A small contrastive audio-text model, trained from scratch.
Model: 5.36M parameters, log mel input, encoder arch tdnn, encoder norm groupnorm, encoder activation celu, encoder depths [9], encoder widths [256], text encoder width 192, text encoder layers 8, text encoder norm layernorm, text encoder activation geglu, text encoder moe top_k, text encoder num experts 8.
Rows from block 4 of the text encoder of a small contrastive audio-text model, named by matrix and row number. Rows with one number within an expert belong to one neuron, the router's apart. Each number is 500 + 40 x the weight over its row's rms, rounded and kept within 0 to 999. All counts start at 0. Numbers have three digits each. After the name is the row's rms in percent of the matrix's.
Before each expert's rows are labels from the 100 texts, of 14848, where the router gives the expert most weight on average: "fires on" is the input token at the peak. Only what is clearly more common there than usual is listed. The data: two synthetic voices taking turns or overlapping, over music, noise or silence.
# router: router (text_encoder.blocks.4.mlp.router.weight, 8x192), inputs 117-155
# gate: expert gate (text_encoder.blocks.4.mlp.gate, 8x48x192), inputs 117-155
# up: expert up (text_encoder.blocks.4.mlp.up, 8x48x192), inputs 117-155
# down: expert down (text_encoder.blocks.4.mlp.down, 8x192x48, transposed), outputs 117-155

# expert 3
fires on: "jumped"
router.3 099:479504513487504431502488522491512571556584479488424550531503484537516457465493471547540508477581475463446468498518561
gate.0 086:481572544467472576548504518472531432473520507505505552460537466422541487407461521472477469520492429495538504439493465
up.0 085:458414433585497441475546456555469534454479400540457494581527461566538487547551487527571512485383512512519523564512528
down.0 089:533574488456502488402514505487485452510538522439487445473477482537523528554508523450456519502527570503446480454541527
gate.1 101:465431519524483493473492561528512509463457461471519477494470530505531520448527569546503475498495588516515507528476440
up.1 104:534530456516475461575444480506432500503455546456532465528534538536449542526486482517451571483557461373493483494532511
down.1 101:530446493524490510458520545528497499503514530530520473523507454461465463523511480469547490506496483512541516466516485
gate.2 108:422551483491481421501492502491485541454449625503569459537487483444541566535507468502533532460460478460487471537594474
up.2 107:499484496499531541511510459478420501502507424492435498482505569586479428485484526491544453544523549527519479492470566
down.2 107:422568481538536511534456507525462519487499474489573489560520498461455579513519466495499466496503563499484574531564513
gate.3 087:542555539532472466490462503451480486440583489477524553515462420499593481600521490506554558542555488502487467566543489
up.3 090:487524555544434507472486511510522488493479468498456587545452438555546462564552534553526513522503525503530537563529463
down.3 088:493444497523507439481461528475481476464588448526491513563512497556456411574458454494545492538536514533446536525429505
gate.4 107:486536454495489489517420510537438550479489521467480481400513518452489532505504554579565500492553450528504467508549495
up.4 107:587486505514508501548471487494460510500506524406445443488566562507439474466502508541515580548553468492507539453471549
down.4 107:523502479482419512518481537501614546488527512477537445413517443458546495508420422461555541523521434483478489491515458
gate.5 098:472595515489590515486492546453497414505512465450488547466436431453530529492497523552557478584558559522498479435548517
up.5 098:528491490559520523547503439518478551418474511532494437508556570572430521415523466494506517477506482456516449507458515
down.5 098:498526494516422587461521470456455525463514540535452516486433512524583502475441455565528514510513535522494496562561479
gate.6 096:454517472527419553517540505521591506479518467471503503512482476523519512468460482558513492410453476443460448522480448
up.6 090:541478514413564431461492504450509477502539515493526494447531518456492506518579550448535495550561553534463508522555463
down.6 094:512519499478477414491440454603482502539519545475540452491493435488501506517402506513561481544556465490499536485518466
gate.7 108:431473424498512517523419458584451527514518456476467450419516483487475542459524540492481418460499479496528489492433522
up.7 106:464452525453444523466488520526490507486475502418472456456462480548474496600430453488521424442552505498485513474565514
down.7 108:505407424551541552528426480450478462451563504463465483597469544499523480559543512476584529485502421511504496503508454
gate.8 108:542494451524534524488467540475495515524517589515525528495490438511443523427466480465508472543550538488479455573542484
up.8 110:452445428478533518471490451500428498410537567449507460458461480489519468492496463498576483459535496474530519483555553
down.8 107:573470448523541560521517467434474504468506551474500514578526567542571509518476525492557530485473484518564527637499465
gate.9 106:438538550482507438496557453502435461461542435566475549508431523635518486506551548545604455516430527509543497525474510
up.9 110:487511387549497473525425468518466528489468569529520440528511511508507602608522451508500460513535479517536463545555540
down.9 105:476453461555507445476481490529496513468518553543549489525473519510457516492564545521475445526524513497504618472503495

# expert 6
fires on: "we"
router.6 102:496557550526568513514520511456551477488518444538560543478421528557490547527467513399572458443446510446464458504520501
gate.0 099:495486487513478491475500586516538529481547567496515439492499424475477499437480475549511480543517539440476548537495512
up.0 099:518443513517540527540524532441520469515522480474554455487476408505467485415478516491486475537521567497442481507432524
down.0 099:467472607532444456485529546483587516580569539575462498438519452493495500525477488527507554521511489461470482494501461
gate.1 097:542496453485419512540515441519422500458482498486476433468495550590435499500446541507554476457503542450505499444506519
up.1 099:525483445556546430513521502504525541498535484435438468495525539466503543447497447535489484497475560439513566523466490
down.1 096:511496502527508523491476496508468596516564454503522442521540583497434527476496413518531521451417451532412456532493542
gate.2 099:505469446476444488543564442525405460508467498555465574522478562563513546568472486493448511460392485447607519473484536
up.2 091:574547522542473507512515506476464536472534490457469431477557457456509542439521455505472511508457510500504521574488458
down.2 092:429496543538507494507429496517485524551477519505464469505555562461436552487548498538479420524497495536488451458523539
gate.3 084:487524525423537485493438524529544474517519509430450474463480535467495494394517467521499524497584431505488549489492531
up.3 081:504556506476593480606454501495529456496516524503486489440525566495450546472587509509522515512557461451547482515430558
down.3 087:461565440543562489551458471580504518491589490506483460512460521466413518543548535510518464468534549543480406513531631
gate.4 091:480430479584520376537509490550554479465487454558472493475478581545460515498511453487555476538386477427532551506480506
up.4 088:528516444440427584474472535505470598526573541381513484524563467423536448471537502501464556487544458498469462503490500
down.4 093:516563438509522540539494446509489535503528541495443535494532540461512516412463518527477542432510506502457476462497585
gate.5 101:501523480545562508427532550456541510551584536521538533466480466431478544540483465478538489455487516482493451517569480
up.5 105:464594482543525534497507508502517470525459473415502491545498516533535501453504450558517471480593515472519529516582496
down.5 102:427525463532507485601455492534550541569437493457502520442538456508515493489540440519533528529534504451534516467486551
gate.6 091:493524569519525555522483472493487449513486431447477551578461512567425491468473506453538514468494477460523497532492512
up.6 091:532516467506426435494535521509480551468533529561502499500540453493555483523498474589467474532521477510502527476543452
down.6 095:481495448610458488413508497504456589565503535515490509542531559610538455480507491564475547448518433544606514454452459
gate.7 098:570533497520523548494559471510520486513505492523413414506539559595442477446514493495528514492509535443509588439469489
up.7 094:514571501512561545471478472554445472486540504487414532487464480501513416513486514511498466523536495509523570492537520
down.7 099:420469565477535491525463471571520527451441508447529458527464470451481423523498583541452472471534491517490473480581556
gate.8 105:545601477479559476512531457538499487461544460574456512534452541528485602481495541459523450496450547482517513453567510
up.8 110:556486470511452561493516509548449542490554519477477529486488473502451462464522452527456520481482444524529533517464473
down.8 104:427434518505477478529477518474501486517478562498546488558513509536542523514568508506461427522547513583534472577524480
gate.9 108:476465536464442482540500528457428448533492504476565493482492459546514539497467460520477510458462465501494462525577549
up.9 109:494509503486546554538518500438502502506555531430462429474474468453499521486501441519524476502526484489526551598487553
down.9 106:553480485402534475530499451487534479487570497505501566515487453560505498472518492505457425525489540522488487541485508

# expert 1
fires on: "<end>"
router.1 100:394560527507514474521566552514532434491483528565540438419513502425443509548537513576457494455501543538441543417546460
gate.0 100:491561425519517502478547514518472563473482534492512415446541523517446592476487504498540454445425553419487570501569524
up.0 098:434574460518479540485499537515462537472457518542502448462537460476485591511516541541525429486494548499500591476569514
down.0 099:588518499503504474485470574485531503520478410567513521463492484448516464552489469545518410564509568520461479518475500
gate.1 100:516517456465494469431568494541494567453485506482509460492578519480468517541546485564481500424485489440437493544479461
up.1 095:467489530498499507529440489480472487497556503504497537490414454503488502436420544420490522564543514537524490446515532
down.1 103:523509510448450499458509482451438484548456520542519522531505470464466555480469463477501484493489428483508488459512484
gate.2 094:523527458443570517439571457511567537545553511544489567529515462481485484471530490501500505497416508458507470573482481
up.2 094:510458447489495500515487514441443441523562409533473578477488492491555470448537525473491547496552517524498473524477481
down.2 096:535515490542508527437513539388491467517446504547538510533477459498528559566548526480432463454498428518508420576459487
gate.3 099:502540546446563524540462470460527472633464533476483481471518506478519468478528501486441552566535521429441516494514471
up.3 099:568474505542490442462541555518494485449515513464466523551503504519536523512544516475506475438398475526548490485461492
down.3 102:468482479544471493557415462513486476507547502569505539477509493516459513514501530466495489548518517471493524433480480
gate.4 102:499517477460565436496504505520458550476492559432497456508505570456476490558477450467546468471506498459471568525562520
up.4 101:479455552481537493581478481471456493470465459504504513480549545534510443490490497594493496530475467558517482469399573
down.4 103:513484518537585449540545511495469487471472512440467534441410559528479460541487540518509629509528511530558551550509536
gate.5 093:521494512479413496539539488484530536513405474502538427480568507538486602541560475499498492418494496518498477501501483
up.5 099:530439550497480563451563497463562476595501497479560454554537476539507526481532505458461524475471478473482426539498462
down.5 104:519563549491409461484547515546636556435521524522450496455528518590550480532467484505508535494508560469476501466505487
gate.6 093:594518542522452548528554473463442461562512500557473535510540546603483545555468481510535511557445511479525489541523413
up.6 094:548538434483494483552512514469446481505572508549471534475475527511544579563480510545579467533497483472523496479542511
down.6 095:494487570519515523419504541470466429514530499547465437545489505527515535563524563497524515526488525509490420542473457
gate.7 101:502460442497502481545446477488466488512484559409495399510505456487454416501481481475504519540575545475457568512478504
up.7 100:611450468509444579451455470555510520492544534534487524543485504496521538406475450528483459453456414484529527487532474
down.7 099:463449460516418466489450398518436521457538529544462518466452466558462514534444491522493521521491499486559485523551547
gate.8 099:428546514480465518459497501512511472501478514523487470486413434469493502479479587517491464475532539512502504396538456
up.8 097:474544520471510515552473516446537519563496418473474496546549538513572482503470487428440565485492460500478456516517473
down.8 101:512552481546469496495453493446483505485555510488439460556526471465505502483564521467484437492529449531490475522517519
gate.9 102:514533514426529502403540552435512453614491444513469589530498474486523482481529517492431520495463478555549577499498479
up.9 108:529460532532493477496501403526449504476528529503533479573543621494377505450480481439484566490500431472526488470465475
down.9 105:458582482461559488471509563543519447437503494514445549458503470525537456522461533559542483443526543567485496529618513

# expert 7
fires on: "<end>"
router.7 100:533506541495449553483502478519449530558438509557455569478516568520565500478522515429496511458484505512522559493483479
gate.0 099:551490457484493521436496532508496528488507472470553503438494477466508527496522441431555489449519557504449541473510464
up.0 099:545413474522512515529425496628453577542468519434554516451497524436467539491484419493487543497549525495430530440476476
down.0 098:515476553488446533582469464535474529476502462539502512482597531515447459480531548476508463523532467475533457482520579
gate.1 097:488493604494535481553531542438546481511493467425464484569551487478512518469380471506525513435474494550436495443484543
up.1 095:449499477510485455439489474570459491513495525542517508479432484544518486546526542502525544548533562499554552578510504
down.1 097:544582503523528549413557538454549422504554427520465474521478512480514458570527461508569482462461500479451532486551444
gate.2 086:542521444499448513418485480405480529446602439508475472532478534470520501500489512499427523472494478526521488483431555
up.2 086:453447461574513492568530497496560517508464515487509451534518486523457506417509455466479470529497510449476476565462462
down.2 092:532479487459474498429559587492511473510514456441433468520470456513442475509447457433477530472497516436526583409490563
gate.3 098:537437470527524525451512461505465515541421551452503572529501469496513396473481516488503517556564509454485468463445520
up.3 097:454507523509482464517478502563500498483392504480555490479492472476504456477461462552546470519519451496497476574569502
down.3 099:556509490543532491560489457456487538462580581468468463517487472481478520478462399479433480473517447483429459510503529
gate.4 090:571489524522491524536442501482531538527590624540485524538523446419526500477487471516520477537547484519501499515446513
up.4 083:555481528542428452512473527510509539502543576586444518539507486436483548502489529513493493558522451480515492553469474
down.4 089:446519553563448492503528499557502515450536488546503579579543527534452495519531497433429470499475444475525498564551512
gate.5 095:497471434533463498441513543542484574515502525525437528528492445480505502467516519495409475448472575505497567454468444
up.5 097:505563476518519526490478450519514480432491529479493464418466532544449494477501545540576439515551470518514539524531558
down.5 095:495508377498467536432505527534522575502541541496520516498532416438544541522478484498517493489505563473514478496637488
gate.6 097:517564555504531540508534511514495504481470486480521500457510533549446501521533517563402478536503480467484501548475459
up.6 094:512476569478561488473523484546478495515483540508541507531493553519438564515521475455500508523504497543550453510530436
down.6 098:484498533497508476434524472455469436476487440418476478474547545541534498537496581484455577454490452574560464509503523
gate.7 102:533483455448583522467500468516480476510523470566441515521441521535520463509532419469467522505444431557525543462412489
up.7 102:556481511472429612517518479493470520566470502441489498460538507518416556433523494472424546522491472449509497530527470
down.7 101:531464583489511515512524471424562505535521481511503464518531400496506488526498540503473481550456471523491496512520460
gate.8 097:520477574466546499503570464476505521503555505529493449515467504530538463493506439525483422557544487483392507552427506
up.8 102:538458494532548495528547475463449457502509536534482593530446505436448518547536469450503527543508446509522455473503472
down.8 099:476516457618481549545444470524552478509542456516476528468466569485527485411515517486475521551467487484409566467481474
gate.9 084:579538447481501550469500473496570540484525467537476556505508528497441564534504500444518511500440461532499455485548511
up.9 087:453477424447507515522505549412504532468503478466534542504427499431555505564486540496508522486528568524500496393525440
down.9 094:528521514515467512466568552439534520506519545543552488539561611467510520479556460520511502486463455433514481560472490